{"encoder_arch": "vit", "model": "contrastive audio-text model", "dataset": "notes from a synthesiser with random patches", "train_examples": 78125, "time_shift_ms": 50, "n_mels": 64, "hop_length": 160, "input": "log_mel", "spec_augment": true, "win_length": 512, "tokenizer": "word", "vocab_size": 43, "loss": "softmax", "embed_dim": 384, "encoder_norm": "rmsnorm", "encoder_norm_position": "pre", "encoder_activation": "star_relu", "encoder_mlp_ratio": 4, "encoder_head_dim": 48, "encoder_fused_qkv": false, "encoder_bias": "none", "encoder_qk_norm": true, "encoder_parallel_block": false, "encoder_inner_norm": false, "encoder_patch_size": [16, 4], "encoder_layers": 6, "encoder_width": 256, "encoder_positions": "sincos", "encoder_pooling": "attention", "text_encoder_causal": false, "text_encoder_width": 192, "text_encoder_layers": 8, "text_encoder_norm": "rmsnorm", "text_encoder_norm_position": "pre", "text_encoder_activation": "gelu", "text_encoder_mlp_ratio": 6, "text_encoder_head_dim": 48, "text_encoder_fused_qkv": true, "text_encoder_bias": "all", "text_encoder_qk_norm": true, "text_encoder_parallel_block": false, "text_encoder_inner_norm": false, "text_encoder_positions": "rope", "init": "small_normal", "residual_init": "none", "optimizer": "muon", "muon_scale": "original", "lr": 0.0083, "momentum": 0.95, "nesterov": true, "orthogonalizer": "polar_express", "adamw_lr_other_params": 0.0012, "grad_clip": 5.0, "ema_decay": 0.995, "steps": 9300, "batch_size": 256, "epochs": 30.5, "lr_schedule": "step", "warmup_steps": 180, "weight_decay": 0.1, "adamw_weight_decay_other_params": 0}
Rows from block 2 of the audio encoder of a small contrastive audio-text model, named by matrix and row number. Rows with one number belong to one neuron. Each number is 200 + 30 x the weight over its row's rms, rounded and kept within 0 to 999. All counts start at 0.
After each neuron's rows are labels from the 100 clips, of 14848, where the neuron reaches its highest value: "top examples" is what is common among them; "peak in band" is the frequency band that holds the peak. Only what is clearly more common there than usual is listed. The data: notes from a synthesiser with random patches.
# fc1: MLP up (encoder.blocks.2.mlp.fc1.weight, 1024x256), inputs 64-127
# fc2: MLP down (encoder.blocks.2.mlp.fc2.weight, 256x1024, transposed), outputs 64-127

fc1.593,234,234,230,242,144,179,186,240,196,164,232,223,183,229,227,184,165,244,184,186,204,169,185,208,160,186,122,163,192,166,247,229,190,212,190,218,198,172,186,168,203,235,213,154,215,202,196,213,195,195,191,213,201,162,169,205,218,241,222,197,152,159,221,156
fc2.593,330,222,193,180,135,152,184,190,188,201,234,187,220,172,157,210,131,200,220,189,194,182,234,273,222,132,191,201,215,210,177,165,174,181,196,177,203,167,161,195,239,192,156,170,197,182,187,173,225,266,166,262,178,219,179,196,208,241,145,156,229,239,211,177
top examples: drive; notch; ring modulation
peak in band: 250 to 500 Hz

fc1.511,221,196,217,250,212,239,223,122,209,241,241,218,191,221,208,195,188,164,210,201,152,246,165,194,242,210,224,203,223,226,208,221,266,227,178,202,252,172,223,232,209,187,166,170,163,207,172,183,223,217,144,207,180,161,148,194,254,185,228,207,224,221,203,219
fc2.511,130,208,155,147,162,187,244,193,225,147,178,188,194,225,169,204,195,232,193,159,246,242,153,197,185,205,253,182,176,199,215,212,157,157,195,183,231,185,208,250,222,223,212,177,161,188,185,197,194,218,208,221,200,220,229,197,231,204,223,236,234,206,209,146
top examples: pluck; harmonic FM
peak in band: 1000 to 2000 Hz

fc1.138,127,157,214,180,169,194,187,234,197,220,141,203,235,146,181,229,257,163,224,244,214,252,169,212,200,152,173,181,163,215,216,137,207,184,165,173,177,228,194,239,239,147,160,168,181,193,240,161,243,252,173,188,202,235,136,231,169,165,156,218,213,243,186,246
fc2.138,201,155,181,215,211,219,191,236,195,233,206,249,160,146,219,198,215,179,167,177,227,192,172,193,199,194,234,192,188,235,217,250,237,166,176,197,159,195,156,183,171,213,203,288,183,192,190,196,258,151,172,190,182,205,226,207,212,226,216,204,186,152,230,185
top examples: pluck; noise
peak in band: 4000 to 8000 Hz

fc1.726,149,150,215,206,279,207,179,205,199,250,198,233,246,188,255,193,184,235,224,199,211,221,110,215,201,262,224,158,274,229,160,217,283,180,200,169,199,205,180,211,197,232,153,155,194,218,187,229,198,181,161,190,207,171,168,162,198,223,201,211,237,266,221,213
fc2.726,214,186,191,192,196,190,176,180,229,185,233,186,223,209,143,193,206,207,196,221,240,223,180,209,231,202,249,244,205,199,214,213,176,202,144,188,260,205,255,249,207,183,208,146,190,196,202,184,174,227,216,209,189,188,193,219,153,220,208,254,231,215,175,154
top examples: pluck; echo
peak in band: 1000 to 2000 Hz

fc1.677,212,265,179,187,140,183,221,187,198,188,186,168,225,190,213,219,176,189,235,244,176,165,175,211,207,212,153,163,191,207,128,180,154,145,208,141,224,219,244,215,167,244,178,192,184,197,199,207,226,222,206,200,201,174,192,211,195,259,206,217,220,195,173,233
fc2.677,202,210,190,180,158,232,168,196,180,165,168,191,138,230,174,162,170,196,183,179,215,185,199,153,267,213,230,163,221,216,223,257,232,196,211,186,224,167,166,180,222,184,171,120,203,140,186,192,183,177,199,166,154,191,196,182,180,239,186,211,152,141,201,233
top examples: drive
peak in band: 250 to 500 Hz

fc1.220,151,246,204,236,275,172,229,170,147,151,196,187,183,143,208,227,242,170,235,202,199,175,220,207,153,246,174,168,149,147,208,214,209,214,213,186,193,207,247,249,148,140,290,227,166,224,163,180,220,195,156,179,188,147,207,224,190,220,180,212,226,197,209,211
fc2.220,193,199,200,204,184,264,244,193,187,149,97,187,221,221,264,172,208,193,269,210,241,250,159,232,174,176,166,226,188,206,237,279,198,182,206,201,165,194,206,188,194,203,231,225,191,187,223,234,141,228,235,188,201,231,200,236,150,195,177,248,227,225,225,205
top examples: narrow pulse; pitch class: F#; pitch class: F
peak in band: 250 to 500 Hz

fc1.572,263,223,194,251,219,168,191,194,211,175,223,185,212,208,190,169,169,194,177,217,202,253,170,185,219,243,190,199,190,227,181,198,168,190,129,192,221,209,197,199,197,193,206,186,202,163,251,196,208,208,262,202,222,199,180,261,214,275,236,201,233,197,227,197
fc2.572,180,185,233,197,186,160,194,213,165,246,190,192,208,149,223,218,146,197,178,150,201,185,205,220,195,188,206,191,250,214,155,194,141,176,168,181,147,227,210,187,198,230,170,231,181,182,183,133,220,231,163,207,180,218,197,207,205,112,174,216,203,251,192,189
top examples: pluck; tremolo; noise; text has "register"
peak in band: 250 to 500 Hz

fc1.690,227,160,172,205,320,206,190,206,172,178,243,204,191,176,242,157,156,165,243,162,230,214,248,235,207,180,233,195,193,178,187,199,173,148,195,161,154,192,264,200,257,235,258,160,213,132,201,241,190,207,165,209,208,174,155,223,241,220,222,208,220,156,223,194
fc2.690,209,227,202,185,182,190,179,186,236,158,234,167,190,188,185,249,208,259,121,231,184,151,184,178,223,182,198,141,229,194,211,174,171,198,195,249,207,218,211,206,132,179,194,178,181,178,181,187,228,220,214,152,200,215,203,203,246,190,200,255,188,231,175,252
top examples: vibrato; inharmonic FM; oscillator: harmonic FM
peak in band: 1000 to 2000 Hz

fc1.478,207,203,183,219,150,190,220,229,239,164,216,211,202,212,177,202,220,217,147,236,218,249,173,174,155,244,211,246,191,244,154,221,225,159,173,157,165,191,131,198,216,215,248,189,249,215,230,242,176,210,227,221,271,162,191,233,175,222,222,191,173,218,204,153
fc2.478,203,168,221,192,191,202,159,224,200,241,151,184,181,206,191,239,169,211,226,158,286,179,238,221,177,191,179,212,200,183,210,233,185,184,217,199,190,178,186,182,216,215,141,251,146,240,161,226,218,189,241,101,189,182,237,170,167,212,192,180,209,211,150,158
top examples: vibrato
peak in band: 2000 to 4000 Hz

fc1.689,169,214,173,200,145,212,260,217,189,218,153,238,177,225,225,213,171,195,195,180,169,208,289,190,193,168,180,163,248,200,226,163,198,218,173,167,235,186,179,215,209,194,231,222,217,242,205,228,194,244,214,196,233,198,223,203,195,211,167,170,218,230,203,251
fc2.689,165,227,197,187,224,193,218,204,199,229,211,230,185,180,225,222,253,178,225,236,223,192,195,239,224,244,220,193,196,194,194,150,187,219,223,243,227,229,243,184,168,227,198,217,173,169,199,201,214,183,162,230,137,171,207,165,145,209,184,163,156,197,211,227
top examples: pluck; square
peak in band: 1000 to 2000 Hz

fc1.231,243,182,193,216,190,243,236,260,223,212,143,228,211,158,213,183,224,206,159,203,235,228,176,247,129,171,226,179,230,136,224,141,211,213,162,175,187,170,178,201,276,206,222,240,186,227,183,197,163,180,211,214,217,145,206,234,176,183,207,235,152,241,184,224
fc2.231,199,248,149,204,179,213,203,206,248,197,202,215,181,198,239,268,205,125,188,283,188,193,188,165,231,180,218,205,179,272,197,214,214,203,210,219,179,204,191,153,169,157,209,217,200,166,221,214,209,164,174,175,243,173,204,229,190,201,212,189,258,247,268,228
top examples: vibrato; glide; saw; square
peak in band: 1000 to 2000 Hz

fc1.549,234,173,196,224,183,219,186,249,171,246,225,232,186,254,165,253,216,211,167,198,234,150,209,231,156,153,196,199,172,187,188,233,218,149,212,236,217,176,231,136,220,200,179,219,141,204,158,219,147,152,179,211,181,155,175,207,212,223,195,230,203,191,218,145
fc2.549,133,186,216,161,186,210,204,188,181,131,198,187,221,245,201,209,162,203,216,250,212,182,193,219,201,210,201,170,209,259,159,196,213,254,209,238,233,199,182,238,213,219,181,182,189,231,236,172,171,277,227,270,218,226,236,221,203,225,208,196,150,213,191,206
top examples: narrow pulse; notch
peak in band: 2000 to 4000 Hz

fc1.65,215,206,223,184,199,186,223,226,216,200,208,222,187,209,187,166,246,199,198,176,168,216,141,200,226,224,224,194,150,163,241,187,225,187,177,240,158,200,269,230,184,177,239,194,210,215,179,162,188,166,226,215,187,183,247,217,158,246,156,208,224,209,188,163
fc2.65,182,210,198,202,189,261,197,195,199,217,131,192,221,253,223,210,180,179,288,211,211,209,193,232,144,242,177,203,210,188,233,228,173,191,240,185,180,140,206,201,213,206,252,232,159,168,211,224,196,189,187,227,210,252,266,193,223,185,200,216,254,227,236,189
top examples: narrow pulse; pitch class: C; pitch class: C#
peak in band: 250 to 500 Hz

fc1.199,178,197,206,170,168,199,202,181,210,226,193,144,147,189,193,190,218,244,136,156,195,170,171,215,252,219,181,186,193,205,207,180,179,170,214,191,170,231,229,198,266,203,238,233,264,178,198,143,204,211,207,198,173,232,218,191,160,165,187,209,221,191,188,189
fc2.199,213,186,175,156,244,214,174,204,212,220,191,179,190,213,230,200,181,183,222,198,215,226,221,269,248,179,150,231,209,248,234,187,176,196,188,197,233,193,195,197,163,205,207,202,192,160,189,224,266,200,159,176,182,177,173,193,269,182,205,203,209,175,183,227
top examples: drive
peak in band: 250 to 500 Hz

fc1.82,198,255,179,208,160,239,163,244,161,239,248,110,218,184,227,240,180,205,210,179,219,195,172,254,183,198,134,242,225,147,227,203,240,209,225,216,165,229,195,246,213,208,261,264,184,157,180,237,168,198,220,171,249,162,184,194,226,210,187,234,171,219,189,202
fc2.82,200,151,185,173,221,200,198,191,215,175,209,230,251,198,220,204,206,230,255,246,166,184,178,194,197,224,222,202,241,195,197,207,169,188,164,209,205,245,216,197,184,201,228,134,251,144,254,177,171,191,175,230,191,173,192,276,186,229,169,203,201,236,199,189
top examples: narrow pulse; filter: high-pass; pitch class: F#
peak in band: 1000 to 2000 Hz

fc1.11,125,213,228,227,281,213,199,198,161,162,214,190,212,156,198,192,241,174,223,237,174,191,188,227,170,254,216,191,154,184,238,190,145,199,227,200,189,219,253,215,203,159,262,244,169,189,175,186,200,184,197,217,161,145,217,232,178,226,187,237,229,204,203,203
fc2.11,198,196,174,217,143,210,258,208,217,194,142,190,196,245,214,180,182,193,253,202,198,218,188,257,196,198,177,189,178,151,204,259,230,175,188,147,151,173,207,204,175,229,211,222,185,231,219,230,154,210,195,193,195,238,253,205,183,175,197,237,218,247,291,233
top examples: narrow pulse; pitch class: D#; pitch class: F#
peak in band: 250 to 500 Hz

fc1.491,235,230,174,196,176,265,234,257,129,227,225,226,192,229,269,207,185,177,246,192,185,181,210,240,210,198,201,207,240,167,220,227,197,204,182,180,163,284,190,210,172,221,217,262,197,205,251,225,165,178,166,175,227,193,202,243,207,203,207,249,224,179,205,214
fc2.491,135,187,181,148,164,217,190,161,220,218,186,213,223,196,248,118,218,161,176,251,183,193,111,184,209,172,183,250,223,184,199,187,205,198,170,143,184,165,198,173,135,180,206,146,218,192,182,167,145,242,205,249,194,216,203,220,185,213,168,207,198,210,152,204
top examples: narrow pulse; high-pass
peak in band: 250 to 500 Hz